A small image classifier, trained from scratch.
Data: 36250 training examples, 10.9 epochs.
Rows from block 10, named by matrix and row number. Rows with one number belong to one neuron. Each number is 128 + 24 x the weight over its row's rms, rounded and kept within 0 to 255. All counts start at 0. Numbers have three digits each. After the name is the row's rms in percent of the matrix's.
# gate: MLP gate (model.blocks.10.mlp.gate.weight, 512x256), inputs 86-171
# fc1: MLP up (model.blocks.10.mlp.fc1.weight, 512x256), inputs 86-171
# fc2: MLP down (model.blocks.10.mlp.fc2.weight, 256x512, transposed), outputs 86-171
gate.54 103:130198119113130107117113110134151149116157128136156119145139123142139102147143093158177147120126134134103104101120175107101084086131120074149131159116154164098117156131160080091128116123146070143164121144117138098174152128134096100134108170139127132150101101
fc1.54 100:144159137136112097119130124120167135140148133107126137168128096152136122175126096135176161105124140140104131129136158146113110135119119135166091104121153141122120117157146092126082076124096103149119138141120123103151140140117115082133111165097177121150073135
fc2.54 080:116111136129178123145109126122136103114073154134109097185129126132104134180074143132127156149116096171077156125107133184144143155084099162152177119143088073146100104160133116112139129113109150147155134090121126112127130094110123105140158128125092164149121182
gate.55 106:135128093113129143146145129146094105150084119097150117135110154144139110143146094103173156154139148124130150133149146158144136127111097126133105155099141113141117112118150093129170137153117087111118138149126130121107139123156128106106132128133090132145132129
fc1.55 101:125106112121161093117166108138115102150109110109148106145095124128108087112110101129133163145128163101103143125143156155134099124087106143119114143129163100165084123119164116129175135127116090103135154147144152108126136108133141125161127109095089145162131153
fc2.55 098:111091136157126142151158123111103184169092140135125130128162102098119167098125147138107105119111158167074122100139141125161135167128132146065139154146161170062107120111131111095126109101107129135144128111114146146142103124142088116185133122121133121127116115
gate.56 095:129107115096108161109125145137119079128098133178150106121144142106139166084137119135158154144147092141136111147153134094173167126114122167125157112119147135168133132150164138130111097122117149133148100075150155171158095123082083110133138149183159112112107131
fc1.56 093:132139157138121102138115124116138113124115101116124111129144169115162111157187122121139163154112228137161108099130143140136153059126120130101141083145126111099125150132118157163123105139132135161140132116139169093106129095158152135107145108114131136095147120
fc2.56 117:145144110145126132116153134119137143155151191146118178128145118125106168081126161112117084167155069091138142145148113135114103136104152128150127118127141096147139125151117171105107131134108119059153105141116124135141126113114111120148116134150147092123117149
gate.57 099:141140130162095134139106082084108133132153153081136167145097065184098117106138090127095160171137145112123107122132141083112162106133153105094131166134144118118095152155119154081160114123131167110170125084142151103106121088136123148128123094138138119130125150
fc1.57 104:149100165154152108154157083146140091134160121104118130134102101131142159126140122165135179149109131114114141110096128109093160168102139141146124118133108084122101148126116133107107116144124120123174137111175111107079141121135112132154116175115121103150155119
fc2.57 136:113132102128111132125126179132152128113175115106077151126146114191156120100126140085144114103132104122154118171144109155125118121150165112111146097098138095103119105119103138115128130097114145158148106169125157156179121106118140142118145154103117163159177095
gate.58 102:128126129160076136102123137098105134121137149140124107113078129124144124149122154113129122135148126147154096101130118120154125155094184152124101127119150122089129130115141095108098150150166133090147172117151138142098107106152105100113130124127167092119154092
fc1.58 100:166113110100127119152148152159149126106123129103113091156118088140124083080137131133095113146124124121124152149118135132090104100180117117103109136119129118123102148120116143140123142114141135108138086138143166111151133187125143134143162140108131129154107143
fc2.58 109:109144138118150174131203107105118122091146103170100132112121187097123124125112091140166159074130097169124108114110115113130177128135161158156125140135146085158111132128117114173149127113167149152189109125165133123118096106141115151129085138161115090128133137
gate.59 102:094141135138120119131123151144161104158112118177114116132077153111131174116101117120103108156118133129139135123161143157121123087099105150143116121130152147148109129073108153163137130141139093149140163149126127080181187108151172137089108125146115134113123102
fc1.59 106:100056118138121125122143108151110119108145117121125088142135103138142137149080094151127117101142109126105130099108099116152155098142124097125104173126161139181112158145139158127120123106114129148093129144167111117088150141155125128116146111153096141150143104
fc2.59 109:119150161137115105070122138187109136140144139128127151158178139133085139129108139115146134130139121126135132134095133101132094129141105098142115129130125132094135090127162124074139116182066115081110085120154096151091121109115119131136138099144125130097177156
gate.60 104:127124119116102160113091143180130140097140095132090115127116159112136118144132158144156150133117124110155090178132147101115141160132106120116136152100135112132070115104132117101173101139116137142130125160117102104116100177133112169138145117122160134111115099
fc1.60 108:135156151136117177121092155174158116147121106189109134129126135120120152171120116183119130088139152117159111113154095137147129176151176127128117146176122116146102123097134123088176123123149124074089103127097121166131132161128133099154128111126135138126106148
fc2.60 122:126151090136149139142101134119134129148124100132137159109128137108098122166139122097137134105097059122112131162130149140104101149088143137136105117107087166067149129163139114128138118139165163088119145119093163072119103090129148147105141123089123118138134142
gate.61 107:123123139136122158160117131122160135186127146099133132086100142107156098135114141144114121129115121141089162179100141105155135145119127116137120127140170150136122132179120187133126112130132164141115124118117116123162087134111155099146129144137118148157081119
fc1.61 099:137163108179171113089136156114109134090154083177156123086084081123119159165066143110094131144152136095129113113119109158121148151118126155100112132135128125133175127108121088108107112119145089134117125098143130086147129093097148137108120131096151129137145136
fc2.61 084:113142121107142127092138160107121121171072189129176104137106102145121106139152131099129099108086100143118139137131127132158150160146100134114142124130158123136120132130121113129135102123134117145117134115138141093092155110103137128123103113161117117079091143
gate.62 104:126113108138144103096165102125155127128158123117103136140151144098122158084129120090118118150150105133100137086176117089155108103151097136137136104117119157100163128112104183131154119174187144140151179110134081141101135115081190143136066129132111117113118099
fc1.62 109:143124136126125134160094106104178108112088128132126146114105131136086122165133147152159117109126155131142130179104142130139171148113123114159130147151132120160111114118125079111125123109104171116137117078096123172140144124156090122116145153123135106135147121
fc2.62 109:140117096106108154139137082137126120134185071110135095139162129115168170108129114106100141117112097108128120120171150107124158072153127116130161151116127108140143163136070188134137160149135103142117100154106161139089106103076160149112144127134100133160151134
gate.63 098:128118148164138103121122138082112146116118120078127120145149142116099105090111134111092140118097122137154147106125179111107134164092117121167132080144095095157107079089137095105123141096191127094137161130138128142158118179098122156080119141129123162105129146
fc1.63 102:143126139162112132142106139124133135140136116110150149139088113143204116143138141140189119118107095128163127112157081165133139122178125112101157112100163109100098106115156178153149105133131120094124168156091152116124108153142120136149159066134129101123135095
fc2.63 114:131148127172093143121135123125126109096131099119167144122162157109156140082129162123138112117149114138129140131095151122123115152103145146174180126143114120133085136108089064119128107130150088134169123126129135098145139137074129148153096135151144130123136142
gate.64 095:085157108159144092102155148123143117128091119165133125120104115114115151100114150114101083129119128083138121125141121138100087090116137127138154108127109158113123180078107149109061151127126123133161179107056118164139160068114117132123099096102159163117119092
fc1.64 100:123120124104140144085127151099082146129115136136131125144092134139082157105100148115075143095156125117106130139115082113143145163119133142179159104173095111141096116135148133118084143099116105139154161128113107116180110119163144124125132131082128128119127081
fc2.64 126:134154161151144121116118137173112153121129127110135129100142138155167147152119124133145133108075123144129190095169149121112091092131136150086140121162094147130067103135111122097189133105130190118144118132115128127126134098121143123121115109139099167102128133
gate.65 099:155114110140149075097166112078132121119116119088132101155089108100130173111159099074140102131141092112115128132109166192152125107121137135141131093105128129113135099122152152101099117107127118087151109151082098173108111128157107138147183116137115106130123144
fc1.65 102:122127127171127123154126087153077113146112165139152159104141111107132111126115118122143136103128147141108178159141122141104123141128149146129155131109135145150119129107070112115144126077103103105094115128115137093102126130138099130147092114144120160110098139
fc2.65 111:191140123114120128127076071093143124148141125151136144099069154071121133139133182122106156133123112128163080125147080100185140126108112088108145140125126110100166128147085120109162109087135095136151154105135120172115122155128110137117121140125127119130153168
gate.66 104:141096165098177130095092120148103112108146138141151101135159159063111147140127117132132076129154130155117151129160137113143148113163130082125140158123139125157166111089107109089119171144129110103156119145178135133098128132084110177123137130156119099153140178
fc1.66 101:106141110124085101155182133133166147134150097124112081067096102166150128134120132128120142149096129127111117121129153122101113136067146174142136088144124152108127131168124131178136096115149139145131147084050135094121143117141165061161144135092141169093109103
fc2.66 144:116145140113127109123131154150088143128174161154107138142159108077151168116144114135128099150110126114115139151100096164170148159163133131136111161136122113121146094086123098105141155133143095121132124146189088103125118099116095162109129166151129119136087146
gate.67 102:118134125131124108130173120106124132150114119123130131113140117150071110098141136109154122130149164178135134111125091107090103097133158134136118123153164104121126122132153089113108134203132119103113137174163140097102083133169164142121111111134114136175135133
fc1.67 105:122121113110123151115154129137134103181147089121100139130130086161135148124102121161125161116128130103172117111143150136144193148175097135144091142103125114097094126141136127101165103153095142081130129114119155101144125097141118138143114160145143130131179099
fc2.67 065:133148162095145173126102116106106084141137135138077161145154102104117150119103093136075108136146134131146133111141122131142140164112089140081122125115125123102119128140175133092129150151121172114131129114115122105143156111151179122126156114119154132102150117
gate.68 103:126132098119125121130127189177130152137144134124119161097128134106140096121155135179150166144110123145171127125136119106134154125104134134116110115139120137146198137138077152110138144159135135113188163142164117095092112143094154141113158155110121132164139168
fc1.68 105:067129114087126132142131079073148086132120157106114128107107130152130126125107116119139090075119120154090126101129125129164122153154103146158102123117137125156099122122184112128070112113131133103112178094118178107157150147128144118150094132145130137102122125
fc2.68 118:148152107168134103092132151170134158069159153154097115113138116114116143163116109136147128136103075121158094122125117121167146123122118126101120116093105153092130131119131128158133087135095069114117135133127125109102143114122186122111165168107134096154135120
gate.69 102:118154149157143119129141159183118105087116129125103141151120151153100157124106125124139131098170127087169127120089191165098114115132117144100154117071144136116100112136126121113093074149132136163142105099134121126101153099132157138134135132115121131116130165
fc1.69 093:117129094085152101136134152123141184101102119186148115135123131134143096117132156136146089140067112119096118125122119114153147126114116089102109126169162099115084163157119118091080115090164099109070147140136136150123118170131098115121121113123102127163141095
fc2.69 125:146103124153108154148126077128117138138143140129115105087099082136136125136121126148162156110133139167150130128153146114126136169158103117127135176156106133073137161096113128174132119084107142150138124163138099125112138118128172150127144145140163153151097137
gate.70 097:128171100096119128130127146143150110110136124111160105151176106148095103127161124100171135106161100104137093114129134100115087101141105113099130164121128111117165121125099145114127149096139152131122168115098168144108088096124168107152156146112147134104098151
fc1.70 099:153122130082148102061116144133118107112130143110173106147150091147121141122139116128138146170125124135158108096156119136144114139147135124141126111140115105124142137106101124130120154185152122151112117149115159136110159117132108058140145129115125124105092131
fc2.70 075:169127133128132145097142171104162168132144129123129116110154121112171137121151114139147132090138136173140149083150100146137118126159129132147116134118114104149149147072168130164087123150147118114145137129157127121134140136162100135097128120182111151081077126
gate.71 103:111152136122148141112142153114124180082123113092110124103082139151140150103121177107138094086154151147119145164133190142146129149132113118132117140156132080150123111114150107144113151146140136130096145124131110158127118135105139116087120139125163115129152117
fc1.71 106:140140136146111129120114140172158098173144126160132119173169128100128085122134092135117158122119140129148092065124086095114134100112166098164116130140137170128128105141114142088134148126140099132149134140120129091144128099143141123169120159110121150111095105
fc2.71 127:156119117099135127150093133079130140135144114135101137111098124133117158102122144114122176120138083126092162118142140130127118193150129114097142145147183077154144119119114093118102073167151141116146096056124124109116137153148116116113167157095148124137131130
gate.72 102:165107159109137109189121152127150123100147127129090096176123131110165100139134098141112147120131080151090110063176115139154121114106108125128121166171115116138139143114159134104119127145145109183141164122092137098130160089087101175106136140104112117124133087
fc1.72 100:149117128104113124192119156132145059142114142164116135122127134118154148174110115161158157129139121147144139120159141135144150137096116117106123161131146104100131113123166151124075132115134119121130166156125157117152109122120124125131130108072147140122152126
fc2.72 124:094095092115155150137129091128134114117127117122084131110094137122141173130131129139173124134181143128135136175116135145117125128137110097095138096169080132085104145161064126123150110135150115154099114108164119119149098166161133142106135113130110144134127156
gate.73 104:110107130128102107136121112154140101146108111107154134111126139125137144098066116132119116115120133093136155119169161105115157091119123122176096127130168109079150122189125152169170120175121113104164155115133075089121109153128127089128102150149148183102154134
fc1.73 105:120104134165127112104097126134162125118142158111130109073127134134123162127132144132147167141088155114155106163146142110109122131106114155092146111146103122145147120124099157174100104096140072126153097106152146150177142173120100121115117095126103117126107143
fc2.73 099:134120106072158139107116128125130132120144130111146098166117125124113087113121160127103126124103142134122125141175148106157108185143146152147106152124124113153120108178113215096127118146151127126106103110083148143118119156109112171148140120128119130127161122
gate.74 109:153109118123107155149100099145128090149107121112147124141169115141167040122139151125123156148099116125135140105140116103101143125145141103133111065104149131089106132139119146103113117116129158119134129116126074123194118144124136110126125081095128125137113063
fc1.74 106:097163145129165125117125171135087118081135140137091107107092132103092175092137114190129114106131115102150150175120117146135130139138105173159138153114162128183122123131130127111147166152139072169109101124122155115046120100141117182148110172146122158122139157
fc2.74 128:137159126118116120128156073109112155128088104099112111128158086111169083095126110141109126183080128168118108111121124087132073071143178102122118105113180100118138135105084154141110135101128123099160139154115114148159141116126118095149159143109139174134131121
gate.75 101:093127134128132098144152116141155105122098107104118097109162171183085114111160086094140159174168087116109108130093154111143174099130145124124149086125171137168143107114124164136127132129140122134145142109128133180134126133100130138140154183164145139132092088
fc1.75 106:155156096136132138107139145126113142167126124103170122142117111152131121099139123135159132141139111130119103088105132104143110137157126173132104084142127092126132173146117137152162107153105128154089123141139102141151089132090104101095142137114172117155124160
fc2.75 116:159131134104119105129136143138076105082144128131129145163125154145146125113148151121120102118149120162138096082134115195095155132089155148175170129117106188129154137147141108131149097136122137147155151107143110116141154104146161147143085124157112155126125082
gate.76 097:096131135095142127111127151135113137117087088126109104149116147159152134152083132125095088083127143107113111142122121109130140136163111156136115135173126114107117071138117126082152109119171064118152112166129119134155093153098116122126131147148178139152126107
fc1.76 100:101142144107129177128118123149105131137169086098097135192162143105109137147117110142113109110131157145130141102131119128119148173130168094117079138147097119121139120170105115094132128129158103101143130120122161137105101168152118118086146134118136105175151123
fc2.76 089:116117132145132151143133123119099087112148145100109075124088092136143114090138124116122087135119120122123150126134136114120139138135141142168093182119134122162119113102189122122104157101159153137082158105129112139096103139121114123130174149128151122139137113
gate.77 100:133089144097124120119136086126128118169119111123163139171111143143139125114118106129143144141144096131093124115084136108127104133150138162150130137133122123137144166167160118112178164135163121111168160125140093165107098121107131147155148146085137107119108137
fc1.77 104:121151135090111093120137128137143120133118101107126165123129142152098117108063147187133176149097114126166109150122157112115118127132106063101145117104137118157151119144148122117152149152126125101117097119149156140137156125107073174144115118136116111134122133
fc2.77 121:131172096142139142090137118102139152087138189097094113135118095097151116146127106123137123074128107105107130118118150152122129122138153113132168109132146111129117098120109144093141150143149175141137126178135114143129165139147121119133140112126156121158143113